config = dict(
    arch='vit',
    model='image classifier',
    dataset='small renderings of single solids in any pose',
    train_examples=98750,
    image_size=24,
    crop_scale_min=1,
    horizontal_flip=False,
    translate=0.06,
    targets=['solid', 'colour', 'finish', 'pattern', 'light from'],
    num_classes=[24, 12, 3, 5, 4],
    norm='layernorm_no_bias',
    norm_position='pre',
    hidden_act='geglu',
    mlp_ratio=4,
    head_dim=48,
    fused_qkv=True,
    bias='all',
    qk_norm=True,
    parallel_block=False,
    inner_norm=False,
    patch_size=[4, 4],
    conv_stem=False,
    layers=12,
    width=160,
    positions='rope',
    pooling='class_token',
    label_smoothing=0.1,
    loss='cross_entropy',
    init='trunc_normal_002',
    residual_init='none',
    optimizer='adamw',
    learning_rate=0.0013,
    beta1=0.95,
    beta2=0.999,
    eps=1e-08,
    max_steps=5200,
    batch_size=64,
    epochs=3.4,
    lr_schedule='cosine_restarts',
    final_lr_fraction=0.01,
    warmup_steps=150,
    weight_decay=0.2,
)
Rows from block 6, named by matrix and row number. Rows with one number belong to one neuron. Each number is 500 + 40 x the weight over its row's rms, rounded and kept within 0 to 999. All counts start at 0. Numbers have three digits each. After the name is the row's rms in percent of the matrix's.
# gate: MLP gate (model.blocks.6.mlp.gate.weight, 640x160), inputs 0-159
# fc1: MLP up (model.blocks.6.mlp.fc1.weight, 640x160), inputs 0-159
# fc2: MLP down (model.blocks.6.mlp.fc2.weight, 160x640, transposed), outputs 0-159
gate.170 088:511547527478573529567494620481471452504475469528462538526426439499477490521497440484472442499456455487513498469492525520433445437519451508393467468528524523486570593466526430489459497517492441489542475475538472547486483476462457537572547508562433518551553599561454485498546468492576443527473475529543529478465525442525484467510482548469505525499475542520502512532483513504491503451505534516560547502458530537534453555506463496511528514472549526446469486398497583476473492542526522
fc1.170 103:539491470546457547478524479505513492490525441479509450482567559526554418517538470517393572479488487537407519523473519488535557534504535513525526503460498547470487535508497531506501553480472547561449484530488493482520514553452477513440475466478582432495483469431551536530563495485461475488598496480461463444509525604542503494523490474535436464470444462485558507488494504510539524494456505528496488499562449433498498462521534410495487540567457484453553577573585499534516447448540454
fc2.170 102:497481495462519414435460487480379474518463556441609559498521504522480538427530562530569446532510479499507527518492418504557457546494492517468494502460495443437506457488516519487558544487461477457554473544458495540499493506504508473559564465579500558487510503554591507464506545482521495459507476525457497552485483451436524575491559516457546390487476443504494430551534507488503487611554507501557504478485538502535467524497543485520543440475480495513525490516483437511463524535500465
gate.171 033:599476527469431463529510535438568482522506490524529555450506524486463547592515514465540482498546497534456502513463522526555500564520528485565517506478458466458472513449550477425520502519529482432510479519491496508554472531541525554507502532523443518563471508438493500388515499461558532475455519501552455544534543587501494486517503570449467517489455455469569504498478490515507469476524560466548499459478587435452483478505627532461514540571454463495518510435538469437439550524481507
fc1.171 048:500513515505455525461511483475442484515465544500480491536530445503519517565455449543455578491503513486455501498558491497419443509464503484470472517414480419547521472460508420413497547523538504468511528614559506506477566502518484470482512442499473455517543537567526522531478497448551501493634542575480522471550392457526557501499500558470474453516513531563537516445574438497515558535459481523470521480529490563515557480581504532539540507541522489535487488518486542453531501474477464
fc2.171 045:517478457520447480518525532453438527546519535512465510482556462526527538417483401460534452480524481480531455466538491544443534540449528520476429549497541503527478474542464487535453512512620465467458481474525540532484529537507599528431473522495506513494569500532449468579491410491460435507547478529553496514525490567481458603549504480526476523558436534523542529495532470528517536456483508486497424505465522528478481516569493506495474456450590502469533484517496531491566546583501434
gate.172 115:421543520457522539452440544480502509503494484537501499518494527481377534467529542439483479551476546530520503480472530503535447465531522482508462502463570501469502558421510449487437520500499559510453523478494502526616509533517475525538466473536462468524502544475456473597502497589528474489429512467592505449551466469531536488508499512431468486588480477496467499522533553545480514487506482476467479522511462461437512461484515506572529458558436451462480499530507664500505456471470483
fc1.172 117:536512450530504515472519495508533523541547467515470520490467534476632535482524470496494534500505527451465519515459503502456583513536518555542486437484472462542470488519514380500521492460561481478501502549466528460459489492483510449527555534489432529462509487499506476495523472491485529533556518523435483515505508487482391444549434461528579489456477493444492472517436429476564452501479505579530512449519501513595557588458434453503488575504499507544574427450508445546530574484532470
fc2.172 111:428507606473508561476456552498473461476519478547528514457489472450444426468515536460490500498498478581555455453484542535551448432442420445513472536524558468500458513532489472505482603497451480573475527533523522512523563549528424530498562478485461439519507548455487530575478464530566491489464444496548517499577474471530555498528517561475441521527584466504472510525552579534463465474455551485467504493531521479457472435503527561520464462522502552510490504563508523479461457510465530
gate.173 146:491514486496432503463412491462465501510514517532479507399545492451536503494577504526479468563442508486496523517471504476464509504536481486548564479525529494506467526567527513504473502428544474568533446508451584486568553475520476478474490612487470433456450593471479465561479455594493502528428490520583509491545472468552566535532464502487500503523414511476478477517518476549482470509463478617474430540536509463465453511544542477476505481545509502530476433541507492474477472414513453
fc1.173 126:458509532528496532489483488494497476484415485481475518477520517500511473543470506489538500524518463480536456523555485572520551503522389510525449466540525467509498531434457517456573565504494530455478468528521574449428481485495454443450539533510530456484524523491525493416504422451435493489583541491530470532502501491458480506507563585509445510543433494517550475470550529450535441553509492499487502517514555539523495411555469611503584525463502529502511441534501365460493430488505515
fc2.173 128:531530458481447509489533468522534492468518437460515528461510411464522461517484490506434459426586526491499490496507512484559514543512508542457493481517514500505503418498547438497463470487494539447474552515551504614482520531463514504446514471450573540486528504471425411598496505424496502429565533544445463511422500520539455523477477499454519522546505556545456470491500485467433505468477546535458479508517486510477602541556492461512491540472601512467552439491553515499524555581500501
gate.174 047:521467522477494457531473523557541556499461447516435493556467461486563509467485442537483476503543516518486509539463523516504502538492492454495480484476516462476491520497503480437523493498595449522536513498538433463529564491510526521454596518544528559547481525458429471563557586503530479557515440505508498466498396462497456442526489522528491478531513458508470531576445505477387444452419525470493516501466440540531495474482497459502435562541511589474511398458472534530497529532548584
fc1.174 050:499512449479484460494406539512515498484556482474541524498484455429530513512469472609535480576561523541489573542561528455520404488543471540495480506518512499472504490579497543463517408462530522520465492538567489526488549531506447542488470521550562451508460538387527508535482552538561459490526438531513501528517465482529393509516503508562467438518492523391478482465497514443456451468480466469560524524510482520436472559599494506480508513518526542517459500497497493540483446547470497
fc2.174 055:545513497516452496474494478521479563491464452509434563518490470477467437523494468487484500510500452442509546445484533521444480513530509495548487425520443494502506459450509436547375493545507471524522521421529486557498527488565557561530547505515497548475522524550416460446526587488588485516498526470536573522566446498501563485467484499476470522524489481553560454566435545521526462490450486499500546576496511459468480499426471472475450414446554559430499438484506520483446493528467549
gate.175 177:480554541490438522578439495440457515513476442522492545465535479491481513518543479533424464524564441496546527546485479501506523449562514562547494460546527460455539561435496428477464502450552508475490499440478551508546551461450444447464520504533512512488519586480486350556528521483490447547520506491538469512482468492500480502484496505511484477569484541446453410545506546498522511533466554575429428522508475535469533503588492498486530491477527524521552421473517543474550490432523503
fc1.175 148:522459450582492532445511535532472558591570519441522489447469511444523501522519496540496484407466494481465536441465435517501522493523522468560500565537439482493468503521491545490503451531487461517547454504462469542479477552540516510529437510506461462441521432447485545507552484504510473524501482473501442516526530455558555528477437482547587499451498485474518541536477487526609557503552470469534536478552509506574427539432513519593539484508505453508463471494422496495427594458511472
fc2.175 160:463557482515452447456508539531493560512482465505490542528549474520517590409508538513541509492494481487513478559435526479553487556507444433515495428513515421588457453574511543544499507469473522482499500535501454461581507497519514512499457503492459590497494584543512504460514508478429454464520493494460474454455421520487510494584576536487473486517572508508516492433506503422466492582470486527438422446497534536508558471559487524461443535465450528543501558498525477427511502547489448
gate.176 062:579531605466532500544549534528497538442442467544475520573459506525468490446541421564476509493591492477478461486483489488480447523481474474536506462545470532490487488531562459485451489457476414494572489522422475483492552488487522495529520445510471582481477528520582517414528515499503503496497484566429443533430524503524498501505522498531559485456494494448551517519431452491492499528530516487505516488465494472582475541488514460387432506499526585515552508440489463488571549575520490
fc1.176 059:509586472553566424494500519512494473542494540531452518505469471484489474514589456510534449479492568457496449483474482497542552527486521519476562508548462529541468487514505411520523495459437524452488502548446562557476515397557502531486561495443443468475445503377516514459476467504540543501527474566477549522485428483496459455501497521466536461493502521472520538419411446463554547500495516458423493551498530508576481480484516568452489567476524515489450488512481502581548549499473533
fc2.176 061:468465524524524549448512523562508478467514566492422503507471561500506501500462498520494539526501506511481460484552469545501536426541493518482485519503499460505480513594465584461504513595509514529484633465553453450456505445440502478471415437501438401505479442507430528460524500564521491558500510420573559509552500532495573488508496484547450505473535531482559522460531516551474504484468454464456465536570469485451477467469516488503487493458476427548493536560520586521474459484489541
gate.177 098:535453512518504518454514539460418483469500538506475503506592471459449536464532559507557446543468515476490498506516458455449464484490497447480389475517541457500521506544514519504534582441498489480521492483490432475512521498509540449456542456498538481431483524519569544511500518595529539516464498543527483430516435468448475587502516590568559464555530466480483488523534557529516469473522516457446482473518565529540475483534464617465470441447416512538432475528509484441452489538483520
fc1.177 114:418490534480517517498556518525542482507544478519506479511457509614509514545479441477470614525510438450476497510526495529542552467449577514542533442500505500505472506444464609518513520528407543488512511466488584477477403476472443476530510468485488481493524443560492493474516479419472451491502533433483507521449547501554582501548519468504445585443499547536561520454520504422460564541534503516499510555472504497446545483474479436498534587490535497476536477509486506519565495490462480
fc2.177 109:484466491528562477471478542548441466552499537536446502466540464475508453498510503482490415433465522489461511451474522452457589470517506519467468573525528459430558529500520496553467463520548481480503524466496475513494571524429507487535541514382538484515562522487538536563517564504539516540471434507539541424452517464488467482412505504511526475584510466545512430473520469475595469489446476480453515468493478535526521552474592476452512489508481434440486519508595484557436543478493518
gate.178 097:521497511509490450526506503439499487458459493514458582453532453546474548473475524475456499511514471510524482448536414469487506547490518632472483450580436476500537502587486534446505525406464546507482479446504528438538538465458521416540461482513528573503472502606552460446488479491453527482486552474545491513432576477489528551480525521544505520553505494470503443523478514536469475544509523564468501524459492553479559509494532483368500511451521506529549461451543446469562494489509484
fc1.178 083:495537480564498510462506538546573506482578514516520504530436540558503566501515488494497548464506588502529479413489507496573478547457479513436497542513442527508434493506506510394518508476423522467459508535477520519505428510464467529551493499488541520584536406575496487444489464435502570512476511390478534561448552413495529497547450508474536507471492508490504528471442442513491456492484480482523552522441506556510529489410516477446526571519506518528499438478469482514536525502451423
fc2.178 087:490458526498557478477518487530481468523445489537435509515467539531514496477578542498517499587466517523404465501543527469483512514513482454507487487482445447473482433539546518508413488549459440479602506550461503448555494498536516534555374506531564460485396566480474567423577527492533510439474508533490565548482519533481539510542568589542461501457490503542554529521499540526482442466498462450543519507435523483503461482460505498449457532468485500526448529563521535503468484514501463
gate.180 133:464463526533449529454490497457466455519509462484443531511504453475494548463604461524453555538475538542509556518505517526514546530506458476502504464444575466474507521537506503505491480504531507520514521576451505455444564477465557485503540587513435515449504464541464464511537459467442497559529512437571517477497419454557505556616476466492506528516452509473476466510593492452487510554489416550473464473503579537503433489523438434465501546480526515535550487564482581561484509527501444
fc1.180 141:576446462504509480560566498481521489486541499471527418489581524465518440541519457494482436523545389480492495537464478420413485502528551586466449497508498561501517483441451482524498509528551454515531516428547487452503478500472470491501537415490559489453448552446541496539478531506491543498501510581457503483519549546462469493434524507574463520464553512441571531546465502544554518417484557447459555543552461499481546499484486525525490462492508515520498513467535527414447526534500545
fc2.180 136:496513501512449453421439525504488537523545499475483562443488540433429527426583504500511513519443546514574525461424452486515518541543572493498453500502521508504497513451480469558558524454488444488492443484476440513513553407552542420546499580526500513484482466521498459482524528537491501491526476516540475484430483459532528479481526502523563543507498501563496499460480553433566549497490450498483483495523496456548502509380420550507595493554478459470516533458496498528504585440434489
gate.181 059:490498506470443524554470457516472621483488477468507489476472498462492540486551480558483595495466525477497568532461496437490525451516522488542485404546483524483535569454528519465499473461510496538524444520502579521458453397534490429467571551513517525473459499500481460545554509492442470560531525514461489568461499563494441513500548553467501485485520511459525520475459546455568582525513549536460449489502487472484542449492426569588525507511493537543522539433476578484533550514535449
fc1.181 050:508547542585428475526500533479497565511493477509459556529540531435488514596409533508566472495401456467510560488499491465466542545455522487489489512463504485531513499477416474503512518477553552503507507555532500429528448534511479482436487491476444522560506480506470459586488558464485544471531465466502508479482484490453537441455507485481511496585507617535484394541517552461479553497534468516494446574528462534459468487560527473536493567530436526516424517503568532467491507525540515
fc2.181 051:521489502540558556456535501491507508488525514458403479518476488503423536542521484518540561514549570487496462577509530518474533460485508585432485401550478495503568547525503529490495495548464512485517463499500491418476503566478533550502508526474479445486530535511423432479541455476492481447434568464491590524545511524541514501484602503477529465406422494494500496488488535546506512453532441578535518438545509510443497493494428467458534463478509471397532463546533574480526493507512490
gate.182 069:544476528462482491536501514508481491464532466511520492537476521490523485493509454514502466501568489418479534495478460476453450531516507521523485517502450565503587532466503499501510515463557485533544513502490464499457453421457480399495517537598541566527492518538640525489400469556490567515456476513457459532510572534467493470474474530521581443452485521437479509544414452484492441502498539523538509410503528555576511522511525408513472503461511529462486581462458462553464477518461459
fc1.182 063:502498515569539499547530479561560509485416467499568478439521514527477397586505474415482573511516440541536449473533503481494519507489509573479446577538480493505507487427453496549515514434514399483499533485512591455546502494499519497600580475482464521435520449545505487495498498485481525500510538529505463505447416455515478499492425523558444545522515511547501515479450524529416546491492486485503485526501497495550513522440457548484530488516510508515570395452514451529507529501465555
fc2.182 080:477514444549486499498464525453458416491501541493490513453458438473539553524600532558517441517489472524458473509482501562477451472548501528500485502559488480629431522554523541484519501484550510397467499567528559499514470390470479493515408534483510485510539529516486532428495467465534553485429539469468518503537524533528555559570454505540577499494499562504550562456519514494498421488495516473479424556472486504434523468496529553446532476530512514511453540501499501525520418495475503
gate.183 114:436507526456423509459481506493506513496530464467546525531529463536491553477505488470514579510518531483530473517503510440504452511438448497374472397486498477507543550555520579450531526442501537506466476556526472426483524499454503513525435501531543497510505465625540416494528537489442510498503499511489499456493438514500479540593522514486475479466538514447470504504503551535474498530497467508522459517480538591476550465579431510518504507441490531575489541453496545444500405573498437
fc1.183 119:463494485497487494454448488478516474521478431510583588465534507480478510473505486520473509561535501559529517466514497491559480492499492534509524440480509494469472523592447503460494572414401529419421507471510492509554482531453515471565521508484489536549572523519526513347549472505463456522523574464495498471506442515532466441557469512534521517504520471495557499454554467517459458558569447434485438515546530478471484461509431502463534549499455470557494431525541474504505542506521429
fc2.183 111:474434521507478488483493469450497403548530474459440487540557500513548419495593458578460546497566506542428509532479483517499505539486444520490510478488535547525428504474466456507478448498563553470493513556511609538430508474487469494486512532502532471458454515509531545511469520481508552570571461540467528557547496478524476542445485526480488490542399486403510594538558438482548477461478461535489586531496487515487520462542552497507475514421550504481469559525476508480451475525523481
gate.184 111:597458515409509490522476466497427574529534433465478543560483458411551505520504510550453512526461540431475583581474478513479461482561527443510458492529518537451525542451429485452482525546548525541562449486511518513452494458441497502462553626568507475494492568537562456536511501517546451541520480510503561546499504530484506502538501470501495521466430538407505462515532487461532496517477488496551502468461530470510424504557491437513490523495477535502484558454421535516479504509527492
fc1.184 083:498495577496482538469457560528418473546461520545527503434489483493453479494450496463499554525465447535550435442494505527485501495516471516575471518531506466506500469509489446555555595517462465577556527534486502532500535490540494461538602472485420540452513498483470470497545433427533489516521469539530514444538438533522525521479473515595562508395433516467428504572511515457494491544508512471464442510548533508554495529411449501545555465541551545546573482524519491511472503475476509
fc2.184 082:491527552463450509539459545571507518500594479511550514454482559538507550434506482537530486437474489537478492485537453500528412477494457544470510541437527463417459529554426520436481529444506463521540494555527537501508485468526524459546512475500546585526534413444476516449490479490460531523443523474483477558459464467476461475523479444549528492557470526429508535454465467474507486399481465482489496573547461501491479503529414539501531497563553521575484508455481508457556600501495448
gate.185 083:449500571390492496546412556546524547452466452487470605514522482533460536429462477432487558498485523504555515460502461534523498459498517486522496514439461519477559538507436507516496512482450475487466486480580489524498483513526518472540496543503459590512551455607522469396448520481519489499470432469499544450426477427469520439519549510513509509561526522522546494433475549499513452557469492539479526499449457522457502522531507542397478557503471511479533514446539529522560511491478493
fc1.185 091:512523545461554445585459477527534563438502455461510526570489492519526509517436461542531464469570530523464495400489502563591431432489500498516486511507457426493486514472441504438497507505431522492506485539539450513517499538461469555473504416551504497538519464470464539456519498543545460484546500475392517584511503514485461450515532540470452440516546537487500504475423556569540507487563563466538566463474506501497489503473582503479466494530497559464514528461481472492513547530502599
fc2.185 086:542451468582496538447493490509471479553555473499470516489487474430586463585547533584507528499456474444438485508464507463452516419496418485534519474539531464535436467511510480501393509497539515483502478619503509529555489457452459519469484491524503496497463584427430505525508466478478517516537492499481549523580476524539532480542385497564484537494485529502549485497531487497500517470530505443452473468504512525609453524428450539512478528498509488498419466515518483502421530496495537
gate.187 092:597538520511537577519541524477465470482558493535494540486437485453510549442498502472438558489540455538463481467506475420441443430468495464508473500576529599455513513527540515488479572533454568532454413594523446471500548538451455489525455460510496442534518450461516514513445462479503448479462519553484506505495556550559477537477492517586494455492569479473512452512545511513526439508558551508514544452522485493516533569412477491482565504521526555458459510531541478468464475500524491
fc1.187 102:570581523562432536493535509588510565531568480491493489503508496456447608458461485478512520445532451491490482538445497444511517503480529381503519488507516535467536467465489456500518483496549545561524498594450405489457550500546516515477500502524484536520502446408508457547539499460463450455542491514438478490480442542545506566509480488527509458527532487476456472470452455479573516479529554509451454454519487478520527479537381504522491502474463547531425545539465485498471561493454492
fc2.187 106:551469481490505426493534487595550520484501471467506511484568493478489503465466449417459470500487525476464534530568551490515429488470548485426589502529475454508486506485469434452494523465530518560472532486499521487546475521476532522557553431500439509567501485499505465488498615535604488500527533559432558501507449515504554443536522513504481495471572500507488488465421508572500517483523525473484518548549486396498500505491518476500433478425474517533440479481591594527489488510557544
gate.188 088:508452515509534490587475510447446486552439523510459543491516457533540521452565541509574562504463514445478513543515475488499482496467486494537504478509496495475534487548442517529465490472514492503544466416457563464494501443506563478518519550521448469437539469622550451464457488448515490539381485479473486472437437423474593519578476502505556576459501525503483464490473478515516541599482444532528467505494537537508478493524512541424494458463490523579522468475499491485560481563494436
fc1.188 079:553550499522499526529524518509505577560572509564499520417482538496470577436489489448467465520511428501528489486495435443422484467515605513502516463576486511472459466532503510500520556432469596445515504505475484518523423476463507426577450454459471563521466543531460530502481458530458460474465571481453484515535544595481539497505455474541553503513556464495507515503435398486525472484505579506448474496481511486527531503481482479475506465539451519533428469487506467435549535473459498
fc2.188 075:441487533489521542499467498371441488517410533538452499390450444522475501473564492567537562544467464494491506483526485541460494484556504508445495504551491499475490580510500463572481528508466539507514533502502587544477535458539540424529406546484480453465597523533460494454531486532562443528533478506495455457429522505483469537495554540576542517546482493459444528487530574527548558490469481533464482548463479494476460440491510502475569450506506501498584503506536500473534510471498476
gate.189 070:529430473442524484485540477486534522538525523554461550553503544516455501485516527473472581576466471547488518576523453418430456494538477533611518542469562536483466532460440480566480460513474483475525487434488535506523488457472585530485435489493500467454455552525463455535490552523456496548525550502476504577544467579516557498436509471481502552519510534525491491510535472480420509449506468452459485476589464486426480428520455500489468417496556512509504498515472569449493542569486515
fc1.189 076:543460466526457504449545502501561500509474507564519526484501530489436493442531503505447552564508389528514470544457475493452474549456514440536572512470517538487572494516480506581500459487517533445486522470511436484526528506499623512500463521501575521512452521475447506545489478458464455507499567514506486514530499585501526550458510464499540561510500476574491561513583438496412520479544483472494487449577485500459475458503449415537540440582494463468477515491496523482414524528560545
fc2.189 069:500475582501448438462516475587486543536539502484450469552455488469468559462487507550517552517554593411449449551526466426506470552505421492537576471460514504532437503508546463505503496543556508557526499518454522480478512439510582482456494597536501577484456484503539502445463505483502534521540497488478485511450468419491438537535548536486485445500463523422510502459462469443499456550507434544471474453510502531510510486460474540466485574488506551467482534550523489450484538487531412
gate.190 131:478468471532479465474534434491420572527476504500439495549541492477457509524509518536508525568452456461524535568463505509440497514566517517580449463514523472532501536458486450520499466466587471592541510440471527483523491469492546435444558486481467469406418477509486446502626569509463509519521553486525479500517441543459462549497552516530498498536484524483463509534567546461472589515499486497426406517569514510518529476482435524518540449488469502537502423504467494455546504504498481
fc1.190 138:560489510504416508516438467453536472525474465545522489438477485445575519505526498521466502522505487505564531488496506516373529506492548529459510530453511541532576443502446416521467457438523490540511534500566516528510579531534501582476454550533562536515515476479464476602483508489503439478533511590571483477520499466470445537420464496494450575495448486515487421552496556511542556513503454542504521449521422483495533533501444431551520513533522476491532506455507545554507477450522507
fc2.190 119:481483501479433527483528509519471535562497483421481478545534549489460496543505523586518520535470531469512534482415509455498498492506505488533472421468512478501464542493491547515472445514490444549571497510467427445527526452507521470451495535509450492424401510519507506464641517526464520566565554459524434537480503518521471492527552547547480462421536491530559552527537508464519528483516434452469499470546537559506464484470433563541531472488483458549492485544489488418456541521493391
gate.191 120:465482514458475490553455544467474476518465538443494495447522465483445478521475517508458441438471514449424556462527509550507517491574517536513454573483443515446574486461457504511443481514566425557510426431444527544501551533473529492440527560539569510481504496470540503547536553513541531521478444484583437469416560439455529558419527527477483482502423500564525515525496521498522534501482527507513536562534444500493431550526543496521531458450512445471565528532510528519461527443540517
fc1.191 114:489514496494477526477482488518479560513497455539576512546428553525523484455455548519496507551458475518615475473472521495515466542481469539408473479562529484570424510506545454499537550446532566458494554555552493497578497518507452489501503417432475498531499572505499476482499477498476467503539554528501556521546454566453443448543468485536516481521526453469451512470524496515457467421511475449446456444506513558515583468500517546510459478540426535589510444436478456476546471546494439
fc2.191 124:458462474537452508502523518507408514518459479501487483530536484513456554438469485502537550494490410397521529471445477495514465454489526479522406460599479513414536555447546575485488528474498539543545488459479463509464510467443493449464514473525541540490534525540490475489596497496476477527543565405496520440421466535515513560546469562537532500545529549503510510494476522428523553515605538453453469433496506533522517461491413463533539519505453483500500508497566538493491520551491490
gate.192 135:442440511438547488571463539472510490509469496509465506514487527545580498483473471516456499517405460519488563514538460466437454461487481581438461525551531572469548536484468482454467538570556533517530465435565576465456449472473415492553451464456536513491561509592494463450487449485477469551471508481528505464480560481473464483465465480482440556478486541473518497526507488574502458528459501553524582496513487562480497505593469528475509484501543480518507499441567507476474466476600472
fc1.192 141:474529532522449475466473451500480469510485533506471507491464460474432479532472548500538466546530544520545462451498561490506524519575475545571559525457520462529428465589477448544520447524491432483561562482397553559520501454496606485502533514494445521480440519443471541438499556549538562472467504505541465605554502487489497538464548485508546456498490495515501543506517511455514529511520446470443412521492505490450494487402575500523503433431504509507505460545441481520510545496439489
fc2.192 139:523446469486526486545500512548516530558537507529482507511485497473534593504408502500468496424456460463536534493538457437506493395504565528454453528569490507445562585478483496433457488545566518522491521437556512484466454481466435482500461478483557554535549498472488497514542549510496381521489585469524515446462538519463493477471412472531501586553541557509479433476485517498490497511496535494475495515539471544505542559539427519570515529513473488474452438446489552492562511462513477
gate.193 120:490540507481469532524500531523557489561556526479549515549441513514485526505475487519521519456546514442472508444490454483551416449442481496481500443549422533510460545539550585478500506502490520498422477547500440484509538545461521553435427519549566537524459516596479439490516504476421484513463548476464498511536535512513569532548400523478511478434498489523466560534448476508423458479517569510523493452455536572488500508536580496493442496521464573539541532432447455451521487542517469
fc1.193 138:470483482484454523491508548503556487518543491502533532527450516439505598437471483524455506531540465527530506521489432478525462452435467491520467441488520525506495500601510627481508527500458559506501523523542410471476487477466500496444459504540513560509474524549505514456532480495415482503495526494513538453538548608536450552613441509545486477403508506483541577504474466455473454525555516467509489441538518541496496492531461453474483529479506585547451584537469508450468474541490461
fc2.193 139:564534511413581421550529441502492478440458560545521472510503477494475451548519525484530491466512500584474520505562496456476515553503563517434501532428514485542528455472468459528504474576501450511466518443506555501436507563491499524461581477502577505531452490465534522553456546473546472442451443572498485522564513499447439452400510507457448495536440419524538465541509496535493502522481461491566528499504477492500508581514534541518480463505522490429566474511437483532511496484517571
gate.194 144:554506511462527441558454546462499487521539500498516588449464505471567474491494523487453447487475464472460628477540437479497433441528478559446494556632461519458535535458464460476454545474528492512492462492550548524549486527450441483521532504496499503494520560561545457525475512486542450540487513508472508509483512488432501461442394527531541506525518504449455429560445523539515514517477507529546537492457451521501443565503554533455479478565540521498512451425515504482516522438569515
fc1.194 124:421521504456431484430523483505480496487429536487477464507600522497457484526519547459626495447472539518522449522497524522566492566476466441492433537462518466482562559484536508520531549526458468537492437527490459521509511489515523505451556500509524462544505484451515493519497469500474520480515503491497467434442498512509535517465564575475429491510500491558503484453513534469503458508463522496514471473528504493478515423496473663561528506455387549434495575488533446469435493472454502
fc2.194 123:517591516567519537539583462419450464495430502501546472560453461573421551476459463511470552452552508505486467564516555528534513492495498504518525439521471508447500505466482467479524511446509535483445532541439532526470498525449502548482581468498401550474486500501515439525523521448561460469556454530405462509516485522543456519523501484504535423465505483487426465541464514470523569519542522517563507474420496485480481485500532445499526488475508512463596486477436483537570489531500578
gate.195 074:529478550513552509455545476514405522474458492463535444503485498506498449579496538466504489469574486442471513461492509428478510494471457525368417503468531492497556493480480459491526511495589478576501467566527460468476519591517477496480489481491549481484488482536599521542458482503434496495517489550497426490518534547494424555424511537459468498533513484518507506567532532508486491446464551585511499516480527602538521538563484511495501491476525497512471562450528434446438461541574505
fc1.195 074:540502523521478494577540483496461510459531444474547445540534485541509489538505471532487513554556476497503499496409530489468492521545444512466519588508556549493544487531554446432518484552531489494577547593489490497493556490461476511557533459472482510494433490506500512483508480527523574510546467516444468562499538573506428591481569537512488420438476526461504531465440553567567496433420467503495491472465551521442551516513520445492445473497607555468481571515502486475460466493509474
fc2.195 074:382516473455540552551443535542472539498489488480552581385489484503458508516500527480517521502413538494528473486448487622483487505490524440511484576472496461476494540553440526535509499545451474473528478615495530477431473504532460535520522497471450476536528478492511479464464421506535503480492478457505501488496473467461592522531545503457534481525483464533472535458531490488542453495449583572496483507449465406437468504586530512422481505571494540498506514485469476507537499495447504
gate.196 072:457478451537529478473509530472448561562496497521536477521520524508561500543489508567500453452447492463448532530546473466505575487538498466537476510492529485477518517473551546476483566542556551522521545537519533555437493566494475481473466505475512489459607508427467511492535430491471437489554541457520518489449538418483462510528467498495444460533481434490493426527518543548539461460464523576475534437525512556538496468574532478525508567501427413484533387501574448459459502451516505
fc1.196 071:528566464482507465523479473494509507490576524475513486547475492539485507478505490469446435568509515491502511542474531458536392531508504500385548461533524522553475460514486472541495494491513516482515425623517534544522533463495525441540438474513493465504454476490487445513474542502481497529499558527475495575519499516536574530411558449462518495534593544478478532500537441478463507453464503462483494574534505516420592562463556457475502459476523544482481489424477555415525484571511439
fc2.196 081:466513457463552523521499538453500528409529540489498504568472517580547527511515570485548466493481467452509454486534493544504476482491541501502461507500517498352561494409507556518459498540507546506557570463572489521507491474477519513550435455518530502508572502570487542448473447487517525432481572393464523452482532473478531503533488454489525560575532513614493477499484594503426475441471548471508491496470552494490487515535521483487539481542489467457489449514477509520514502483461580
gate.197 130:438439538521395479502464541480497493616526502484450541488540484487512546534431495568512491452473522463526537473437472557513479496489445501515508566510476526444523547532504542466423443497524421546481475512459443475558512520500472530455464580515460506440501461539471482472540519507487525574490516460546450452458553464525449554556497557518485519428500522477460501548508572507566553476498445537556505526479482569442448521442478548517521509501550521456552557435470537497481489487508417
fc1.197 092:451517554492445466557538499484539524571500469509477547481507501496524543492481475504440531513456586531469541466514502562461471539491387485505495511500475540495492542603487573544461463504523479528516432513489482457539544521486573554481391538429482492469489483550465496460556491449468523512515534479498416433464500473541435535565530467496487449468511519471446508478497564525396529542484426530477512484540537512437504565503510467440474484457586462485533527534535479483512550543563451
fc2.197 089:491472481497577461495447493475505476526483546556523515457495532465467488483583499546496491512536491518524510550460464486412476510482491518575506523506464553567465459570463485561533474543492458415541487407498525524490544558567535525520513504521494479491573465466538485507441537525468452511460462495488429531480425479425500518521449475538568560573451482460480516489518412494530470548526483535459492479552514465610503548528497465492469448547515497579484462443429479547518602517541505
gate.198 079:568541523533494460509512509496456483502489447464531598432415494455565523502519496484406521508542454477480578434514433514459446491567514561545485494555453503501490531536480475452496487446526419495485466556511601537478512540467510460510461553511462495485468526582462472483542519433535515540540543543489463570513513481507498537491492531523587442507512545461494454518469517530528568517484496527568506529466447508517496561479550460470491541532579522514522431442488436491532532458593487
fc1.198 068:464528471474449411511531422461406485493486496469437505453513477451512542530559602523584508526474484479427473435489434491492484526523468523575495565490426499463509462500492505527486486534488419425550475510496520521449457476468549505485509503471451519497504526564427523497455470456537575487417500502482497542517558527485473577543555527475548459543467572498531519553464506497532504576533522504538495437563568522485501454470481594457490464495477456515500480489451439543471491470472473
fc2.198 080:545550484491515549474535468546560524515526475567535494491447505426500441522494505504433575493569471607553499484490521499545501470477451486490585476532449487521518450525526498500502537390457541484493545529487486489576545535549477546529535473531540491500429528454519451543483543540398474496541524522485490510472411542509463461501482494550460583528539506532479447507476508534408578476412571441473525557514475483495514494506520510500483504538563545534559441553485501454508505509445514